config = dict(
    encoder_arch='tdnn',
    model='contrastive audio-text model',
    dataset='single English command words and digits, spoken by a formant synthesiser in many voices',
    train_examples=78125,
    gain_aug_db=6,
    noise_aug=0.002,
    time_shift_ms=100,
    n_mels=80,
    hop_length=160,
    input='log_mel',
    spec_augment=True,
    win_length=400,
    tokenizer='word',
    vocab_size=54,
    loss='softmax',
    embed_dim=256,
    encoder_norm='batchnorm',
    encoder_activation='relu',
    encoder_depths=[12],
    encoder_kernel_size=3,
    encoder_stem='single',
    encoder_widths=[256],
    text_encoder_causal=True,
    text_encoder_width=128,
    text_encoder_layers=8,
    text_encoder_norm='layernorm',
    text_encoder_norm_position='pre',
    text_encoder_activation='swiglu',
    text_encoder_mlp_ratio=2.67,
    text_encoder_head_dim=16,
    text_encoder_fused_qkv=True,
    text_encoder_bias='all',
    text_encoder_qk_norm=False,
    text_encoder_parallel_block=False,
    text_encoder_inner_norm=False,
    text_encoder_positions='learned',
    init='torch_default',
    residual_init='scaled_by_depth',
    optimizer='normuon',
    muon_scale='original',
    learning_rate=0.019,
    momentum=0.95,
    nesterov=False,
    orthogonalizer='newton_schulz_5',
    adamw_lr_other_params=0.0015,
    max_grad_norm=0.5,
    gradient_centralization=True,
    ema_decay=0.99,
    max_steps=10700,
    batch_size=256,
    epochs=35.1,
    lr_schedule='cosine',
    final_lr_fraction=0,
    warmup_steps=530,
    weight_decay=0.01,
    adamw_weight_decay_other_params=0.05,
)
Rows from block 8 of the audio encoder of a small contrastive audio-text model, named by matrix and row number. Each number is 50 + 15 x the weight over its row's rms, rounded and kept within 0 to 99. All counts start at 0. After the name is the row's rms in percent of the matrix's.
After each channel's rows are labels from the 100 clips, of 14848, where the channel reaches its highest value: "responds to" is what is common among them. Only what is clearly more common there than usual is listed. The data: single English command words and digits, spoken by a formant synthesiser in many voices.
# conv: width-3 conv, dilation 2 (encoder.blocks.8.conv.weight, 256x256x3, each kernel summed), inputs 0-127

conv.6 101:53 41 76 16 31 60 43 58 54 44 40 36 70 42 61 86 29 45 79 40 27 70 56 49 71 40 56 47 49 65 46 50 56 55 62 63 46 53 30 59 59 62 40 28 55 48 27 58 43 54 52 67 59 56 50 35 58 36 51 27 46 24 45 48 75 48 37 69 48 50 61 46 64 58 75 33 62 41 41 00 68 75 56 37 56 38 23 45 55 46 49 53 29 60 54 66 72 26 48 61 54 29 57 19 41 30 34 28 45 60 78 66 41 41 45 39 55 40 19 28 39 62 59 55 66 38 32 59
responds to: /ɛ/; /j/; clipping

conv.20 106:36 19 39 22 23 48 47 55 31 44 47 46 42 51 47 73 66 78 30 82 39 53 54 29 67 41 37 22 30 31 58 35 66 55 34 68 30 67 75 45 34 54 71 32 56 47 74 46 38 55 51 44 35 64 44 69 47 29 60 90 65 42 48 61 40 41 59 10 61 72 55 77 45 43 57 45 64 51 55 33 54 62 55 69 52 55 60 51 43 66 67 52 39 42 39 63 69 40 36 29 33 53 57 72 38 47 81 52 47 87 22 40 54 55 68 54 25 61 32 55 50 38 79 59 67 33 49 55
responds to: /l/; /aɪ/; word: light; word: louder

conv.184 092:52 34 29 50 71 37 50 34 65 77 40 34 43 34 46 52 67 40 40 32 66 62 63 48 23 60 57 59 58 49 63 81 72 20 44 57 46 37 72 57 54 64 52 46 58 23 68 44 32 67 35 71 66 38 57 37 77 53 41 50 70 59 49 28 49 13 45 44 62 55 67 71 44 37 59 57 19 30 54 24 40 59 55 74 62 64 26 55 43 61 51 45 61 61 36 56 45 43 60 66 51 58 09 49 51 54 43 18 45 29 58 45 57 62 48 58 33 39 49 39 30 59 52 36 39 75 65 15
responds to: /k/; /ɔɪ/; word: point; word: next

conv.73 117:63 67 59 43 67 98 48 56 51 72 57 33 65 76 64 58 32 47 69 47 53 43 59 26 55 20 21 41 74 53 47 37 34 53 68 44 25 44 35 76 47 52 57 18 36 37 47 48 35 53 53 89 39 45 64 83 45 44 34 30 30 60 52 69 53 51 50 52 42 47 41 47 59 33 47 50 73 34 37 37 67 56 40 54 30 40 56 47 48 36 42 47 64 68 42 65 59 75 70 61 65 44 81 40 36 42 46 74 74 38 34 53 53 49 79 21 57 25 08 55 54 39 40 51 33 55 28 43
responds to: /ɝ/; /tʃ/; word: search; word: forward

conv.218 100:48 53 68 35 61 81 54 26 68 73 54 64 36 46 46 38 47 23 48 22 72 57 36 34 64 53 62 67 37 33 20 43 51 40 75 57 16 38 37 55 61 55 68 71 69 57 42 40 66 57 56 54 62 35 33 54 72 52 47 39 24 45 43 39 45 67 52 44 35 82 37 40 72 36 70 62 12 75 53 53 44 62 40 34 56 63 45 63 64 54 90 58 45 40 54 50 56 25 31 51 24 36 46 59 64 24 41 34 59 45 57 80 43 63 63 67 61 71 56 24 61 29 38 34 63 22 59 58
responds to: /f/; /v/; word: five; word: follow

conv.122 101:64 70 35 50 57 33 40 87 85 56 54 64 81 55 58 55 60 43 51 66 38 72 55 49 73 76 94 64 59 19 68 24 48 50 44 35 60 52 63 50 59 43 40 64 71 35 36 13 70 81 40 30 66 78 55 51 38 53 55 23 64 27 57 44 49 49 38 62 52 77 53 47 67 40 61 33 33 52 93 47 40 49 21 40 51 65 58 55 43 55 65 42 47 64 53 36 44 53 46 58 28 35 27 58 32 51 77 37 26 46 32 64 32 72 28 55 54 49 48 57 16 19 75 35 65 61 78 35
responds to: /ɑ/; /ɹ/; word: alarm; word: start

conv.223 096:83 35 47 53 69 35 50 17 45 14 59 35 31 59 42 49 29 51 54 59 43 56 51 51 48 52 32 65 51 68 53 58 49 61 39 54 59 81 47 70 49 40 50 48 43 28 48 47 50 26 76 59 47 19 55 69 65 15 52 60 72 30 44 72 34 65 45 58 55 27 39 38 39 73 21 51 49 44 41 38 52 56 36 55 38 64 43 51 36 11 53 60 45 70 58 76 44 55 22 64 24 34 59 66 31 33 52 72 63 26 39 52 55 49 58 59 55 11 26 50 52 48 57 57 63 69 48 52
responds to: /m/; /ɪ/; /j/; /u/

conv.38 098:53 51 42 47 56 53 43 36 62 45 20 63 55 69 41 54 39 71 51 21 13 48 43 09 56 46 40 44 50 40 54 55 41 63 56 50 50 67 51 57 44 41 42 20 51 44 46 35 76 38 67 55 75 58 45 46 48 30 27 64 73 37 59 57 60 75 44 74 47 56 23 71 54 20 64 34 41 54 48 35 75 38 80 51 56 50 55 37 49 40 60 39 37 25 49 30 33 48 29 60 68 38 99 79 52 64 38 44 58 20 51 33 55 53 59 36 52 52 26 46 34 54 59 59 49 54 65 67
responds to: /z/; /ɪ/; word: zero; word: call

conv.143 094:39 69 19 60 49 57 68 47 65 68 46 57 63 55 38 74 41 54 59 73 71 68 42 65 66 71 40 43 46 56 62 24 63 54 41 73 29 67 33 29 74 23 41 82 66 51 43 40 36 63 50 36 57 67 29 65 43 65 67 69 67 53 43 58 53 29 34 06 16 67 54 64 35 24 59 32 57 60 56 60 56 66 63 89 60 61 50 66 52 51 61 58 45 50 66 60 52 43 47 42 73 39 58 64 69 43 57 31 53 52 41 48 39 35 46 50 28 60 65 70 59 54 42 12 43 61 06 57
responds to: /p/; /ʌ/; word: up; word: stop

conv.152 109:31 38 47 40 58 87 45 47 28 47 70 42 30 42 60 48 57 58 24 65 59 38 48 53 63 72 45 29 18 37 57 51 67 54 59 50 39 46 30 69 70 53 37 40 65 56 34 42 56 45 63 41 60 45 51 67 70 69 89 42 41 46 62 49 58 45 42 53 38 26 35 37 51 32 44 43 42 45 68 51 76 45 46 33 58 68 30 37 60 66 70 53 36 44 27 35 60 69 52 40 32 64 63 27 55 51 72 82 81 95 45 52 38 33 62 57 28 54 35 42 34 34 66 37 46 63 47 52
responds to: /ɛ/; word: left; /j/; word: yes

conv.171 098:48 67 50 46 41 76 28 46 58 19 49 54 54 35 53 72 64 73 62 53 58 49 55 26 49 48 57 46 79 38 34 49 59 43 57 81 57 35 59 48 37 50 40 55 47 31 44 50 46 50 38 34 69 60 49 49 78 43 58 63 28 42 19 70 48 39 45 23 34 32 45 58 44 29 53 47 49 99 38 21 53 49 55 75 74 42 32 49 59 58 59 49 41 58 66 60 29 48 51 50 50 29 54 42 45 58 64 81 78 50 47 40 50 22 55 51 45 37 61 76 76 47 45 37 54 47 39 32
responds to: /p/; /ɑ/; word: stop; word: up

conv.3 111:32 24 55 54 59 89 23 47 31 49 69 45 22 49 63 58 33 36 58 42 29 49 40 48 52 49 34 59 64 44 34 42 44 56 54 47 61 42 59 67 40 30 57 34 32 46 55 89 48 66 50 63 54 41 25 44 41 86 53 34 32 85 39 47 44 41 72 30 30 45 39 38 40 52 45 64 59 50 27 61 65 69 43 19 64 41 36 56 52 19 80 47 44 33 73 61 61 66 51 73 40 44 55 55 47 63 66 41 39 37 53 47 55 52 11 61 42 55 53 35 64 77 64 70 54 55 36 39
responds to: /ɛ/; /s/; /j/; word: yes

conv.116 094:32 70 67 54 39 63 31 72 69 45 46 53 38 47 29 46 55 50 30 48 44 45 57 31 73 52 39 27 66 35 57 80 35 22 42 36 48 55 44 40 50 70 68 42 42 18 53 57 60 33 36 43 46 49 57 47 82 39 59 65 53 05 51 39 51 49 57 48 48 71 58 34 62 43 36 30 59 38 77 56 56 82 23 59 45 44 60 41 70 41 84 63 34 67 09 81 48 48 50 71 52 35 64 86 42 41 48 73 32 39 31 38 45 64 53 44 52 34 59 46 52 50 42 53 56 38 60 67
responds to: /ɝ/; /ɛ/; /w/; /ð/

conv.128 091:41 43 38 55 44 27 39 36 83 53 52 64 48 53 32 59 51 51 49 33 64 47 64 60 69 48 44 73 79 51 43 49 51 27 66 54 62 32 54 60 43 37 41 36 37 34 62 96 59 53 47 24 35 46 56 38 61 27 66 50 52 41 60 24 44 48 37 61 37 48 33 27 44 51 42 62 31 73 40 59 59 39 25 52 31 62 25 73 45 62 59 30 55 55 27 46 56 54 39 56 49 62 92 11 20 41 51 37 74 69 78 46 33 35 35 62 57 34 73 74 57 58 74 65 43 59 47 40
responds to: /s/; /k/; /ŋ/; /θ/

conv.203 113:47 77 64 48 75 40 40 33 59 74 83 47 67 48 46 58 06 58 49 62 37 56 56 50 28 32 27 46 75 39 36 48 70 63 58 96 42 58 45 40 49 51 51 63 47 40 60 51 35 64 37 65 38 37 59 60 50 62 46 69 49 60 45 56 76 62 41 38 56 50 67 48 65 32 63 36 63 22 60 37 46 31 61 47 41 42 59 79 37 07 68 53 72 75 49 60 60 29 39 51 42 48 53 52 39 58 59 24 26 52 55 47 53 28 70 40 55 37 65 45 35 35 50 57 59 69 38 59
responds to: /f/; /v/; word: five; word: follow

conv.125 109:56 36 31 50 74 36 63 69 63 81 33 39 36 48 46 61 36 60 62 67 46 48 32 53 29 77 78 74 50 40 51 38 61 53 48 52 86 61 51 39 58 59 41 78 42 44 68 84 47 56 50 87 58 23 55 37 29 39 52 33 83 67 26 74 74 45 25 25 31 65 41 16 34 60 54 62 58 67 24 63 43 66 52 54 50 62 32 50 33 47 55 43 44 30 38 70 52 30 09 39 51 86 57 68 40 57 41 40 62 58 33 42 46 53 41 40 58 63 79 39 50 49 58 56 26 65 40 36
responds to: /z/; word: pause; /aʊ/; word: louder

conv.19 107:37 47 61 65 42 60 40 35 32 23 39 42 59 49 60 71 43 60 21 41 59 59 51 63 51 61 40 73 52 50 28 39 51 66 65 59 57 36 63 44 10 49 53 50 35 67 69 57 58 34 53 49 38 65 51 45 69 78 60 36 54 65 42 53 65 59 49 39 42 19 68 61 52 41 62 38 60 42 43 40 44 59 41 52 32 79 53 32 29 69 71 27 74 35 39 65 67 38 55 22 99 52 55 55 47 52 38 54 30 49 51 56 28 28 87 49 41 56 53 48 37 82 65 45 33 45 36 54
responds to: /f/; /v/; word: five; word: off

conv.151 099:63 67 53 48 42 32 39 41 55 68 42 52 28 39 31 57 63 54 64 50 62 66 63 59 47 37 33 68 56 76 49 85 37 86 57 20 73 35 37 63 53 30 64 54 46 70 29 45 64 33 32 63 38 40 65 71 23 54 45 61 49 32 54 35 33 29 35 45 66 38 38 25 73 04 49 51 34 49 68 73 41 40 47 59 60 35 41 49 41 34 85 20 62 48 54 64 33 42 33 42 74 52 65 58 46 54 64 46 39 23 38 66 62 43 64 41 47 47 24 49 46 43 34 65 54 54 71 27
responds to: /k/; /ɪ/; /j/; /u/

conv.148 089:08 55 46 50 50 57 50 58 28 54 48 55 59 50 67 69 42 82 66 64 26 37 50 69 19 44 63 76 69 58 50 54 46 85 61 46 45 34 45 85 40 53 36 57 32 32 42 41 73 76 77 44 64 47 57 43 60 56 59 46 55 54 15 82 62 50 44 50 38 21 16 33 73 34 24 50 42 69 48 43 38 56 52 27 54 64 44 54 32 59 28 34 45 34 48 49 61 61 69 51 28 40 44 58 47 66 48 43 70 28 36 55 71 37 46 49 13 40 68 36 46 53 52 32 34 57 37 44
responds to: /ɑ/; /ɹ/; word: start; word: alarm

conv.204 097:55 76 70 52 38 53 41 48 46 45 53 40 58 45 51 75 53 47 55 38 75 61 44 17 44 45 33 49 52 60 70 47 40 66 43 36 85 59 28 72 36 33 32 62 51 23 51 78 32 31 29 64 67 81 62 84 57 32 50 48 60 55 39 75 39 47 69 90 45 50 47 35 33 36 50 62 29 61 51 64 45 39 48 56 73 57 63 60 65 54 57 52 34 95 35 61 29 66 38 60 62 43 39 54 47 30 35 62 55 47 51 52 43 61 76 55 29 43 44 53 50 18 30 50 30 63 43 43
responds to: /ɝ/; /d/; /ɹ/; /aʊ/

conv.247 091:39 53 56 48 34 73 41 49 45 70 49 48 53 64 65 74 39 65 40 56 56 27 67 52 35 27 36 49 60 67 83 53 66 64 37 27 30 62 84 77 43 51 54 75 74 44 57 42 49 58 39 44 59 62 54 41 46 60 43 55 68 16 48 23 52 28 49 22 59 38 49 54 63 30 58 48 61 33 37 33 67 62 40 61 62 31 67 42 40 51 52 35 26 50 46 59 49 61 49 54 49 53 55 38 35 42 63 42 18 75 41 52 39 55 41 88 57 80 46 47 42 60 75 53 66 52 61 70
responds to: /l/; /ɛ/; word: left; word: play

conv.226 110:69 55 48 76 62 43 53 50 55 62 52 45 59 65 40 39 46 45 47 32 58 37 47 42 42 61 82 69 29 65 53 50 63 21 46 91 56 53 73 46 54 81 82 44 16 39 48 58 41 38 59 92 60 45 52 51 64 60 35 48 27 47 28 24 47 41 43 31 38 69 49 46 39 51 45 74 15 14 19 46 60 48 52 51 47 50 68 37 54 57 71 52 53 58 31 33 39 48 66 57 56 57 30 60 50 49 39 43 38 55 46 39 66 25 41 42 41 51 29 49 61 48 40 45 40 31 57 57
responds to: /ɛ/; /ə/; /v/; word: seven

conv.57 102:69 48 52 40 53 52 67 25 21 45 71 46 34 44 61 53 55 60 63 30 76 49 28 51 59 41 60 66 42 54 72 71 48 53 45 66 58 30 54 38 43 47 42 84 45 63 49 43 43 49 60 54 58 25 51 76 38 51 28 59 62 48 60 77 65 34 27 15 56 57 54 67 65 43 38 18 62 56 56 38 50 74 80 56 41 42 52 41 80 48 46 55 58 63 50 44 37 13 25 60 66 26 61 30 39 44 32 93 41 39 57 62 67 49 40 27 53 50 49 39 48 49 30 60 53 64 45 51
responds to: /p/; word: pause; /ɔɪ/; word: point

conv.2 110:47 52 62 37 43 44 24 55 43 20 19 63 39 46 70 50 51 57 49 61 40 58 46 37 66 44 61 53 20 81 51 66 57 68 36 74 78 80 42 55 30 68 60 18 35 55 52 36 68 52 66 40 37 56 29 54 56 65 42 55 71 70 56 70 51 64 54 27 37 51 64 73 48 62 59 71 33 65 35 54 76 64 77 36 47 43 36 25 21 36 66 60 36 62 32 52 56 38 40 56 47 43 32 48 72 69 55 47 53 64 53 62 38 31 61 25 38 29 33 49 47 89 61 22 58 65 71 56
responds to: /z/; /k/; word: pause; word: music

conv.173 101:68 40 64 37 44 58 40 71 60 34 34 58 38 53 62 28 57 91 54 47 33 53 53 45 40 76 48 38 49 56 48 67 50 44 49 70 46 51 51 48 35 99 60 43 63 39 79 55 60 35 66 47 44 79 62 45 54 59 33 37 61 55 42 51 57 50 40 33 89 15 38 72 77 74 43 44 26 66 39 54 59 26 14 44 50 57 15 52 47 50 72 35 55 74 43 71 51 45 62 65 43 25 56 28 50 51 32 42 35 56 55 22 33 47 95 43 52 60 73 39 70 72 31 71 61 56 37 46
responds to: /l/; /eɪ/; word: play; word: left

conv.71 107:72 63 54 37 57 31 41 27 61 60 62 25 47 68 47 46 60 67 49 45 47 35 56 43 75 47 47 39 50 57 69 52 44 55 81 59 49 60 46 17 64 63 49 46 39 32 76 48 49 37 56 74 66 19 45 39 79 42 38 51 43 53 47 50 32 36 47 59 53 73 35 45 74 30 45 27 66 44 41 53 43 59 71 61 50 32 52 53 31 36 27 49 59 80 54 40 46 42 54 61 39 50 47 78 27 59 57 47 83 54 41 69 54 30 37 41 57 50 55 41 47 24 63 57 55 30 64 64
responds to: /p/; /oʊ/

conv.37 090:70 45 42 45 48 51 53 19 71 34 24 85 43 44 50 75 49 74 32 36 16 49 35 17 59 54 74 47 69 35 21 59 60 43 41 45 47 83 25 58 70 62 37 40 43 55 51 61 58 30 66 61 43 50 58 42 45 52 66 59 67 39 42 67 51 19 44 32 55 57 43 50 58 35 50 54 48 61 64 42 64 45 29 62 66 40 43 43 62 14 65 64 61 52 65 55 46 36 37 73 44 71 47 66 77 36 56 60 48 29 54 59 31 26 22 41 30 48 51 69 69 39 53 30 44 44 38 29
responds to: /z/; /j/; /u/; /ɪ/

conv.69 104:43 69 56 43 49 33 42 45 30 29 34 46 32 33 66 34 74 39 52 42 70 45 58 61 58 58 42 62 53 33 62 47 53 41 40 71 97 44 76 39 65 28 43 45 44 59 53 48 46 60 46 43 46 25 64 39 65 94 61 44 37 77 70 45 56 48 60 43 46 58 11 70 48 64 49 31 49 65 71 68 58 38 46 49 78 90 39 36 55 75 47 66 19 51 60 19 64 55 39 44 49 54 50 57 58 45 36 30 62 58 54 60 41 63 31 52 48 33 53 57 27 65 58 75 65 59 58 62
responds to: /z/; /ɔ/; /p/; word: pause

conv.163 097:67 47 36 51 38 52 51 67 43 32 49 61 62 31 59 51 34 50 34 68 50 53 54 47 59 41 43 52 67 30 51 56 57 40 47 40 36 29 47 72 45 66 68 44 36 26 48 67 58 39 53 51 32 42 52 67 61 25 50 43 60 44 43 60 66 13 65 43 60 58 20 57 39 55 40 39 80 15 39 13 35 70 66 34 73 59 37 64 73 35 45 17 51 49 50 49 63 45 56 60 62 55 40 53 28 47 48 45 50 59 48 51 28 22 52 61 37 50 52 51 51 45 79 60 74 62 50 46
responds to: /p/; /ʊ/; /ʃ/; word: push

conv.134 093:65 43 42 80 48 38 47 52 46 59 65 53 34 38 71 48 62 40 52 79 47 50 41 68 58 41 60 79 79 28 42 40 57 47 45 60 61 66 50 49 63 49 59 63 17 44 56 31 57 52 29 36 39 67 43 29 52 68 42 10 56 70 64 67 44 68 57 34 35 63 47 43 35 34 42 52 61 43 63 56 64 28 28 49 36 64 68 39 23 40 61 44 73 74 55 38 68 17 53 31 59 47 62 41 39 43 59 38 53 55 37 54 23 51 45 53 22 44 51 32 39 63 45 54 48 65 56 43
responds to: /ɝ/; /m/; /ɛ/; /ʒ/

conv.136 097:55 40 55 64 45 47 62 64 54 36 59 46 61 67 36 29 62 52 27 41 61 30 64 69 83 44 33 81 42 62 45 28 35 36 53 32 47 52 49 71 31 70 73 21 47 45 52 44 52 60 63 82 46 30 33 42 55 16 53 27 39 55 63 68 49 25 31 45 32 61 54 51 55 48 40 24 42 00 23 59 51 48 40 62 47 38 58 76 40 28 28 43 49 36 33 57 66 49 52 34 50 37 51 49 47 69 53 50 43 52 50 37 66 54 43 46 56 66 35 63 45 56 50 78 35 58 67 58
responds to: /m/; /ɛ/; /ɝ/; /ʒ/

conv.4 106:71 54 62 17 07 61 49 64 32 64 36 59 41 65 56 43 33 69 72 50 42 59 28 56 04 50 58 57 57 48 54 60 65 41 60 16 46 52 65 50 55 46 55 51 48 37 57 33 76 57 65 45 68 31 43 51 52 64 58 58 50 52 47 40 70 53 41 64 34 23 37 33 48 28 58 56 79 24 33 36 46 44 22 35 48 60 45 73 73 21 53 63 50 61 57 47 47 57 53 63 43 36 30 62 41 53 36 46 44 60 65 17 26 62 51 35 27 50 68 35 74 61 84 80 61 56 33 44
responds to: /k/; /d/; clipping

conv.237 107:39 67 60 66 42 51 21 45 34 41 59 48 44 47 47 41 40 23 64 29 46 41 60 53 52 24 60 43 45 45 65 51 51 54 47 38 37 45 60 43 53 54 57 42 44 46 50 36 74 75 44 48 63 44 45 58 50 33 53 64 33 43 43 63 55 34 61 55 46 56 57 51 40 67 42 19 56 38 64 56 37 34 54 18 66 40 31 23 43 89 60 46 30 21 58 42 26 58 36 62 32 45 52 41 54 78 51 49 44 47 48 23 41 55 64 52 34 47 71 83 60 57 85 87 67 55 54 45
responds to: /ɝ/; /l/; word: learn; word: lower

conv.89 095:39 71 55 68 50 24 59 58 41 36 67 32 46 41 45 76 48 41 76 53 60 56 33 50 57 54 23 75 52 48 27 25 43 57 49 49 53 57 79 43 41 57 50 45 58 35 45 84 85 84 40 52 43 24 47 85 36 50 65 54 62 37 47 59 49 60 41 62 26 37 66 38 45 27 46 49 38 35 49 92 63 39 57 38 60 17 27 47 36 82 60 61 41 23 36 64 41 56 63 59 47 69 64 58 48 45 26 39 43 42 58 58 47 39 19 55 39 37 60 64 25 13 41 47 47 38 55 55
responds to: /ɝ/

conv.188 091:42 66 36 49 53 93 35 42 44 61 54 60 41 35 51 47 31 21 62 74 41 47 45 29 63 69 35 43 71 65 75 77 33 50 30 79 71 37 47 67 45 50 58 29 44 28 25 21 32 50 38 77 35 54 51 73 18 60 55 70 67 54 55 35 39 56 26 26 46 48 67 56 41 64 70 50 52 35 25 33 45 82 44 55 78 54 44 74 51 49 73 34 62 39 55 49 52 71 52 75 62 65 16 45 64 47 66 38 60 45 48 46 49 40 46 55 42 30 80 51 24 94 62 70 43 40 63 29
responds to: /s/; /k/; word: next; word: six

conv.91 094:29 61 50 20 55 49 24 49 75 88 41 52 67 48 49 55 59 63 44 68 66 65 47 47 47 39 64 39 65 39 90 86 39 00 71 41 04 65 38 79 18 19 47 57 56 37 40 85 21 66 43 69 46 44 48 55 65 62 67 14 38 43 33 59 12 46 48 44 31 46 45 51 54 34 59 59 48 48 36 31 51 44 60 65 47 25 63 28 40 76 49 50 40 30 54 40 62 56 45 58 74 57 49 63 47 45 59 62 47 83 50 65 49 40 51 50 70 30 54 50 29 67 53 55 56 39 20 59
responds to: /k/; /b/; /æ/; word: back

conv.12 085:51 49 30 51 53 42 54 51 65 32 82 73 42 57 55 66 37 53 61 81 53 60 70 36 67 48 30 52 57 34 76 63 75 49 30 29 46 33 59 63 45 37 60 58 42 48 19 32 43 32 45 34 49 47 50 46 43 25 53 66 77 57 45 40 39 73 49 45 83 44 64 81 42 47 39 45 61 45 26 13 57 63 69 38 42 41 58 48 34 31 39 40 46 65 60 41 54 37 69 70 82 33 50 47 19 35 61 46 47 55 78 47 42 58 44 54 43 46 72 25 66 41 64 45 67 27 45 65
responds to: /l/; /ɛ/; /p/; /f/

conv.228 093:40 82 49 49 52 62 54 39 32 47 34 46 55 30 41 39 82 77 60 57 55 51 44 41 79 53 69 58 32 52 77 66 51 69 49 46 59 61 53 36 64 56 42 52 68 56 77 49 79 74 49 70 51 47 64 52 50 40 24 37 69 69 25 64 39 51 40 67 55 18 63 61 51 25 38 15 43 37 69 42 59 55 46 59 32 10 59 44 55 64 49 74 49 39 16 31 63 38 53 51 41 60 45 59 48 53 43 56 56 66 35 69 41 27 49 44 37 66 44 24 29 57 43 54 42 32 57 54
responds to: /s/; /ɹ/; /ɑ/; clipping

conv.127 095:57 34 40 36 19 43 40 12 39 59 34 40 55 41 74 79 56 64 71 58 34 56 46 44 53 32 83 49 46 31 50 49 54 34 29 52 20 30 55 63 36 28 48 74 64 62 72 39 37 58 53 60 67 45 58 69 55 32 51 78 27 38 49 26 62 84 34 35 66 55 49 49 43 56 40 42 38 36 29 60 29 38 63 41 52 43 39 66 87 33 76 31 70 75 68 69 19 24 46 28 49 63 44 54 44 57 71 51 37 51 45 84 60 58 42 79 60 41 54 36 42 56 61 36 47 56 41 35
responds to: /ɑ/; /t/; /s/; /p/

conv.243 105:13 71 49 46 29 79 41 84 44 42 55 65 42 55 32 55 56 52 50 77 49 36 60 50 46 34 70 38 39 53 21 64 43 53 66 44 45 50 63 54 45 65 35 44 44 42 77 64 55 61 39 44 39 59 28 48 68 55 31 42 54 78 52 57 75 31 49 10 39 42 70 50 42 43 65 60 36 57 65 20 60 41 60 31 78 56 44 22 24 62 71 63 38 50 41 49 41 44 57 41 65 84 38 55 41 50 63 32 56 64 57 60 40 52 59 20 28 54 49 81 42 45 71 66 46 66 49 80
responds to: /k/; /ɪ/; /æ/; /b/

conv.205 102:38 62 45 91 26 45 64 66 37 30 40 52 46 45 64 38 53 55 45 56 50 49 74 61 48 41 29 64 51 48 63 65 58 36 25 57 46 31 55 47 48 33 23 39 45 27 54 67 30 61 64 49 64 55 46 45 50 69 31 50 58 81 45 47 41 41 43 35 63 50 38 71 60 59 79 45 43 58 56 56 38 62 56 53 48 66 32 42 26 85 35 52 58 48 83 60 59 50 48 86 56 39 48 40 55 63 41 55 32 27 59 40 41 62 59 70 54 45 60 68 58 45 62 59 72 58 34 46
responds to: /ɝ/; /m/; /ʒ/; /ɛ/

conv.109 111:32 43 51 59 48 58 69 72 32 57 69 32 51 53 52 76 52 48 32 42 46 52 22 52 51 20 40 82 43 54 62 47 41 49 39 66 30 71 23 63 53 49 26 34 51 51 45 84 23 76 49 71 44 50 65 51 55 61 35 26 45 55 66 67 55 20 58 47 30 49 44 44 69 35 56 38 71 51 52 56 48 74 47 69 70 46 50 54 42 75 54 40 56 62 66 64 51 67 58 58 65 46 65 26 46 50 48 34 45 84 71 31 52 60 69 51 43 18 35 72 58 38 48 43 45 48 31 50
responds to: /k/; /n/; word: next

conv.233 086:41 41 73 55 49 53 61 23 45 16 38 29 81 79 38 26 56 21 34 22 41 43 35 54 46 35 42 74 19 36 53 65 24 54 54 57 71 70 49 39 32 44 49 18 62 25 28 36 70 37 75 38 59 42 45 43 72 55 44 54 53 40 51 60 57 34 57 52 41 51 77 49 45 70 40 61 36 42 42 49 26 65 52 51 68 59 46 46 34 42 71 57 74 49 43 40 49 42 26 16 43 39 52 36 39 79 38 49 34 48 55 58 65 59 74 56 52 47 42 58 41 30 37 64 60 64 61 70
responds to: /l/; /ə/; /æ/; word: cancel

conv.158 095:11 37 42 29 50 58 41 63 38 49 49 35 60 66 55 55 29 52 26 52 50 48 34 49 53 64 40 46 55 29 40 33 61 53 41 53 31 41 78 59 64 46 35 64 84 38 28 36 57 58 52 72 50 40 59 56 81 39 14 61 67 49 56 47 61 36 48 66 38 32 40 58 52 47 55 68 59 64 43 55 59 55 63 54 36 18 33 35 38 75 31 68 75 39 62 41 67 80 65 55 59 25 72 53 53 58 78 52 69 48 55 41 37 03 64 69 84 58 40 50 21 31 63 57 31 31 56 61
responds to: /k/; /s/; /θ/; /i/

conv.157 097:62 69 29 57 39 74 26 56 56 50 44 22 61 74 31 41 50 42 51 26 50 79 36 54 53 52 37 62 62 45 47 43 45 65 99 62 43 33 64 35 44 45 53 62 32 27 43 62 65 46 69 43 66 42 48 52 99 49 66 24 37 34 67 60 34 70 76 28 52 41 57 70 49 48 45 72 47 55 49 38 57 58 40 68 90 41 52 49 64 52 66 46 35 59 64 43 42 59 64 59 67 35 37 75 57 35 78 48 31 53 41 62 17 27 41 37 25 20 27 56 69 62 46 36 68 45 67 45
responds to: /p/; /t/; /ɪ/; /i/